Weights of a small image captioner: encoder arch preact_resnet, decoder width 128.
Rows from block 4 of the text decoder of a small image captioner, named by matrix and row number. Rows with one number belong to one neuron. Each number is 500 + 40 x the weight over its row's rms, rounded and kept within 0 to 999. All counts start at 0. Numbers have three digits each. After the name is the row's rms in percent of the matrix's.
After each neuron's rows are labels from the 100 texts, of 14848, where the neuron reaches its highest value: "fires on" is the input token at the peak. Only what is clearly more common there than usual is listed. The data: simulated telescope pictures of galaxies. In brackets: how many of the 100, against the usual share in percent.
# fc1: MLP up (decoder.blocks.4.mlp.fc1.weight, 384x128), inputs 0-127
# fc2: MLP down (decoder.blocks.4.mlp.fc2.weight, 128x384, transposed), outputs 0-127

fc1.110 091:492532443573497564480442439524481520422578502525473582532420487499514534410493509483570530462552542512533515513464536451489401523517499488540521488512552418467467486467466444449441482522457511545497451490471527392533560434519557494472514611544479521549505478470506536510539502490496511470489506581497471522548468528534555482455503519475495477460532445522527532492516445513514508511483
fc2.110 101:537476551443496458489544564423528500545426487483535411488542554455480472552498480500422500517482458521475495477487493551515559443467480514470510530530431584553476543507518550498545490498560475464491573455512499597458367551497439507511518413492504467486463516495478475488452508527589500493522455395522539496511495515455498498508491496537497566480441524454503495493562534499489486512506
fires on: "<end>" (100 vs 4.9)

fc1.358 125:490510507435517456481424570589499531484504531509542519508488470530435492481511517516539500499562481595515497465511499496510449534436448440549443443583460488465469401494530495513518481458400484504509510554463506462521542456524442526527509460516557516437521479462534490507534544482554559661483522476486530457460491560509509507517565506440508506480480492512487518481503441495528437508473
fc2.358 095:509481498572487526515566441473483499491517465486459476527592511447584540513487480466457499499418497466484495507490480533503558468605533523482537524462529497517632587473487511515473506506619508521500472473557486555463430563489550495488517527510459483512474518514484500516480506534435451306508464491498457457510469469480508502487451485528499502494499515475478502478505511498488547500487
fires on: "<end>" (14 vs 4.9)

fc1.241 124:529455615379471611470436518522512519508467497453485470541524537454511592471476558491516492491530415536554489490521491536470380479516501519467494498564465487488515534530503520517446496500527507474484500516498512466572509524434508507509436442420490474444481460494544523495508512524547495527493450551536479490478571535638491503507483536557507457495476477479517456528468505508489457499499
fc2.241 100:482566374622517399589551444469489499532534515516499529478493463562492461503505411503481485484455560482434489500498464503515655525461478476514480507439532451518498426499506514507541493501480483528490527517496502547415491497503456522502532526600505484499541517503483517507510487482464483459510558445457556507494432493417504488458527455438517542494524510494490503499482511483508522512475
fires on: "i" (100 vs 6.6)

fc1.225 098:505504462481495588510492500466541497520530519474534455509437492448517536435474500414502545476489446512484457455488461492515552552534565473465486566528544432485464505469497519448466497455498527470420464498487569522474457488464448514564498491592491561440467572496489462471528536553538592508510462504497526504484466461491528495523541469609568521475463484584481427495609478479499477527516
fc2.225 091:465554518507415432527543515509502506489492490504494515518551534541476483565540459561489487501479568520507507545510420521492511447531473501520486401537459601542486479588481526512572490513495503543502585501537457473511535506499549501496467531409505458555535451560517516492505453409492401509490492497555527509509513523426505487404460496428476477486521477424497500482408452495501475476505
fires on: "<end>" (100 vs 4.9)

fc1.15 087:485488414500443463497467491489478495537483521457442501542492540499526547581471481518375493437481457518439481502524462445557507519479447505493492479455451544462549521477509502538509439490482564510459481627507510536488542559465476524521506492552468486520470448563469547527531482580464465425525478516541441517500515452541547520555542547499529435501578559450468465468473520547463519558478
fc2.15 101:499464606508525509505524520449501496398552507496570487415470482508484466468530495478621478504513500481545483498509495541491416478525584501470502518532523475542401478533506505491475488497481497486494595461500480442509451473511530501506493524506483479543520512466532499454473530448538510606515485455452568489495514549441500467451439453487520599474417447545510493560590490497513493488513
fires on: "l" (100 vs 6.2)

fc1.206 072:542506499500560588489496532462501514489567523526502491520469399516547500635492472437497541512517430515470488568508483470521445492491567458553532489480495486494511419535468452484495484484568523553469541453502464468485507522562461500457447542446550520389516466457482447526456555586496470560515547510513509545476468484467541459448484510443478466490452517450475475547573480511483483522532
fc2.206 082:448481529470489393532422478514517495526507505491477512533519586531476576384496532524466441481451565439597493517512473538509569476529446565478461540532502461507433456497509530504528513496427483511489485552469516484557528494485529501514525496507476485659553491542515519500519482430545444485506452534469519450507542516507503569546472549551521535496530494535492497454460460505479537493494
fires on: "n" (100 vs 4.4)

fc1.231 072:512486479513602521584489518508478486457451449481508496480578519523490525487478515566513423507502410588501516500476473516538524468425486499518501538555443486492514524525498422488452586523533465532540459484485509560515410482503528500489501548546492494537507559575501474526468482566428481469482487484472464541475457504538449524522493514509487596532562519545520413505433440508453419460478
fc2.231 044:522517505467424511418437499473485499587489468463487495590482463484533466518500513426508535500565544441515502491521496537502443520580506511546468483525546490554500488479495484506560508497511497523520626514517507461486515485500449506517525407535472568526430487402491522547560474421481498531490545472521422541495516487520520440521463465551491478492429467618476493515530529499509579499491
fires on: "l" (100 vs 6.2)

fc1.264 071:554476491508442567471475544450479492463563515486489549465467529486529507535534538565459489531417456458485485472544535436487513490527469487406473513546473567521460559523474550501491496532489527516483468516440519489446418462468497462550526483482520548578475389484497505437566514465483548509530483509553548495537565442572553461479518477448541416515496436502524547488491550520501461502581
fc2.264 090:485552516435559428548483523522501485530435492504485443530529506535515514439497466465506497509588523508571491503507516565496399572495532525544558534453503431539463421492510456509512494497536492494492537501548510516558569505510498514492492503521485467380489535532517469566421477523498446506501508478472435524493442560384506541484445497527514589514491540513512481476473399515486544505465
fires on: "i" (100 vs 6.6)

fc1.311 094:496508474547518503510440468500536559515528528462579441442513490506560516480475532498516508460476510532449523527509462512526427498523465437411540440487632519435524493528473442527523506489510534470481466530556513503550512537485562501467537496504541474392573540493536480553585491496518459566433422528494471464541497420470507488527454488480517499522461462578471522510420512490513547490454
fc2.311 076:568526577472489547476512447558490485520490522501456506471501460589499511511521533544549516487536517540518529477512483469513430522487454528473509464507584458346496440372488530500463512476504513510524419452496497491444422480513523487491497484490556519480569481503453487505558516473475442545504455560558454443501443473475498555474462491543503433528505533517490514545414445490520530484534
fires on: "i" (100 vs 6.6)

fc1.117 070:489550508423467512540590410508503531520484411565475444496484496502521566612515536517492526493504517442504520550487542470485593486424456449526459569521533439550512499459476489503476481518481530500483419551531480475595481510488510463427467455558453504491510457523490580507512497577434496604472514510511516483513500476506519548428474458440501447488498525479511469488513505468480501520479
fc2.117 079:538448493534509464447424559472498499473538581528563526524486537490486393500502461468477487510548483472489525452505515503506353511553524553504496470451413572534415508532477476512508495487496489501487613451472507534417481494494500488516551534428515460575464503477490430491531508441558502478492439445511479519489479543480498459540495573507483597487448511493520521512504479516505526512522
fires on: "n" (79 vs 4.4); "m" (21 vs 1.8)

fc1.47 092:519462510546477471558568464416433499510468529481524544503481516441457492517511522516413516521512512456504495539546539493557548481435497547497583499508521483456543508500449492496517479550494556539466482461451509643481494550565459423460529482516518558476443514495468561500497450538442422448468539459462540519496473519540482505490447521518444565436495428529548468542509473442477472498541
fc2.47 101:488542435504534511461430593585509492571449461495485451494628494584515533507472492476545508491507466510536503469485504537497472478558523564543438529463507490517467539475499518501458504489510494487501525541601498374527432439496514515499500510511502471546572517456441493470519468442503610535495552509494500521511498441484496465477523528503507477493538538384489492485430500515511463526494
fires on: "l" (100 vs 6.2)

fc1.354 077:475508441575517541518455565423495523538423455510513417523469564566585466426506532446433543512484474485519452452474524568510555555492473501515518515501481508541583565448525528462456454514520497510511520541574492568492594492479452505516473500503496475479555497469449530519495480524500524600501476499449536473487440533501488520509444588504497507464521470424474492448511476495438462476489
fc2.354 075:539497545442466508481564448588472484448585537493481579487533426496429500572514466577520493509477505529444484510519490472475463429492547515488458435534532532459482434541501490517522522494453488472504461461463486460465338497496549514509532509548501535519444517514519501502501522449486429413516481532528510476496547454546492482434511385470491484510463491562504516545512530486514504512468
fires on: "n" (100 vs 4.4)

fc1.0 052:525495506496571462463540405458554484508499487535534547431580487480474502449513551528476488465447504441529533505518472568532507483425407493532482417567454522533500477480492514518470533503495464477484491528497483508472329513511531477490487519572515482464430493565556540534519557543525488521508515538546533504491488479454467491464475600542476468535495499496464551547425545520511532529493
fc2.0 041:487490545448450525565411550505496503540484515502472415551420549529516484520520460503444519487565477491454498525479516423489501501542619484508462577471584517486401524560511503483551492528559513537497491489430511505535585522485545533490505481441515502511607492471474495512527464481492501517494524455498468465499530560572495478519481462539498554510469498539519538449598419486471509500480
fires on: "i" (100 vs 6.6)

fc1.160 076:474507443615483524485508474515508459479483502507503447445452528519545468462488469497532463521468521541383518557539508538526538450454528480422523467509484505527570507494470482465548448512416527522459537444607521486518474580504566488550543500502441563571519441486487502466543415529474507500515495439459526517487517521533459456543492523568530543523551479483476490513405470527467471540483
fc2.160 052:569473528408581488467453533543527500583542505500463485580540528531473528520485490492488533463584459435577496471471513511494396528522527526598509548509487517549442534473508483509479510491547539479501496585409483462513476415495450497476504457535586441481482550553472475582509503430500537552504515549564469505506503493503515534484449495511514524522428520486481466540542526489511524498498
fires on: "<end>" (100 vs 4.9)

fc1.191 173:473451487540515420508571579496513480499456478497509500511477522471433488560459498567527460505579490486489487521506481495543501513478485530368500541560391486599559478487538517497512502481515500484490491460478503594550466564520508517476518452509565499451517507489472568501453506492591446491494416457492494472523488424484498483492500521489531454536467491487486525481600590508480453449507
fc2.191 154:504477500525478442509595590488504508498447499494509518535484572406444487546507475538514505508563501496500496504499503496497493529479489515396505507603388517588505451508504496508491489496495497492505476489495505587528473565494509501507510408520560455429477518491477496502475499488600469463498426476506508490500508427478503489525495517510501509505494519473500509486675570504499420487509
fires on: "n" (56 vs 4.4); "d" (44 vs 3.6)

fc1.24 098:490467500469472436443576506545559509492540436509490599491608491519445531513526494461470434541527480465580514534566542514507469500399466550527464499545521476458494455527522480499497528555426440521505540520521500476483456549469516464483495497493504540526433443487436590524573496518508446473494518512514446480489525498501442573477516456448489594470486450429516513532496559500492541500479
fc2.24 084:465486481513518543567461512424479512490460560517512420542371567477518448493496459553523552492478567515440502468497524452513576516634531444531514538398478555582495515458501467500505493497555525507512459467441495512511559444490520510511494496516522461467532567532517408557442506488503544510493492475501515520498503527535503449516494573555494456516524577515511501483520450507493460469499
fires on: "<end>" (100 vs 4.9)

fc1.189 085:500527565576466511471550522490515516495510516520455521420523483515499548516457522466522449423517513496490492594470447479465408512459506552546426506531473474510576478496494445503449513482588538510502496487513471454427405494518467525441473512502514558532480491537465388495522538463593502528513430577453472510517480592492482484523530509514519474435506586547503502509499486504536500505437
fc2.189 078:476490475402533514527449508500549507469493496497550455596445522491530471478521452486454484513449462462528465444504479546496556479528476458465568495485531509521415519549492552526560482515404505564491573542468497580603590560510475487519528526479478401508555491473538596511470468509457475520483541412550546499498505480493498459513501493486471465493521427462507507485522541503488492499562
fires on: "l" (100 vs 6.2)

fc1.383 076:516511473509436491478559518578474489490607562524508538450512565520509516539503573553499486471474458500508488494430523490399467466435534552481499551505384442515520486478528553503565429500506542527504554555508476519475494396494413534480453453531523545480442503512527586453504455474509491557535506441480457538514474488553496528511541490536504451523556449498499511482471456510492455527521
fc2.383 083:474509531543560555579392475385494498502448469492507457482456490535479521505484434460446502506491504478538485497505477535517491524557473453514472495524644540463425488540502455510442502488457492485489460465466498516543476594511615500509523546473502467504584490493545451515545510515534487471491548571534533495502532541449499484479511510451506541501462518401505493509514571498496572513507
fires on: "n" (100 vs 4.4)

fc1.17 085:505585506509558414506495505495482510586475487508450528490489576495428474488488511507474544473453472481505465531486523472518511583467526495459512558522533557495570546502550478490549531500521521507462421580499526529512495373498465457482530554542547451527448500497432593490524435504418434546476497540490492497513491526463486451431460447490501527525534539469497476447484573511553491538553
fc2.17 100:482449473469420585562553485482495517405510519498548571530467479475575500521527481497506496486527528492503511448492476521487454440504496512529487469523492462555428491499492536503455496513550501543521615498492489441493564657495572496501491509461463560491512503465492445514502562501567606481493480430489549505501535477549512502533524568463502446523463461548490515544483430499515465487507
fires on: "l" (100 vs 6.2)

fc1.82 127:524567517523527496484481489540486582545478509469485413611528452498546498489495456463436529547488508497496409487503510487548500523617537473467507527495504515468571504514479478494519522529426488420444471424491521552437497469524470527475529488479559497531552539488477463576529373491525523553510490553581505446473465526492469443490496489522421490479525493480534423502521458504489476501529
fc2.82 225:479464518478437487557546543466496506391517488495520637437446570490474516524492496526559458486526483500506487466489479547498496468365447503540490484543546451501442530475501550506463502504565497569505516592465498428591555585506482506510475533499447556487466480478510521467470612489493512453498515461412506497503544481494497523496485536454520488494500457539503505532478541501512487503511
fires on: "l" (100 vs 6.2)

fc1.31 077:551478561554534537542463551490575445488522516555541496585501545524509479568488438532422525467544528416513534478560526500578546482487498414465481564525529486508502466497495472522513610476543519462537458488497504374484428510480446502501436475524473467517467527462513528527475509507489492502460474558511507470429558509512539521458494489516544455484473471533410475471478451511486468496431
fc2.31 075:455525401484484451543510466484485498457526539491437466439440469479491530499501505455588491500500508568470490481480480451484448557566559592586481420522477520545560569517485491494521498494460504521482594500516501593511610514494553504493566507437465534481509520529472480499553495449516526588504509471524528516505448454434498479504490525400504515508512528413521491510512526506519522498532
fires on: "l" (86 vs 6.2)

fc1.240 101:510527474504512482457577551394522519481523516544525462516497459518500515503510461523492550522559482472451523555528510511518537464434520508473564438525509647456462438576512436541571494447471497518477485569512533419543493508469480495496522528516473419420526475528518537489533498468480505413511546539542509471436501555496487451485455539481481466475454501468517504513549398539504548487520
fc2.240 097:496447543459467497597434469601470481466476503492456562492475555473524472498486519492503434492483500500561509520464484494495458513554458477496454600500445348526531585468501540490452513493518494458507505436463490563455538484505521525501494510415504561568448533480491472524475513532517455582515492481479494476501487457504476543505527453495507595479507474500511506478478624476483461505514
fires on: "<end>" (100 vs 4.9)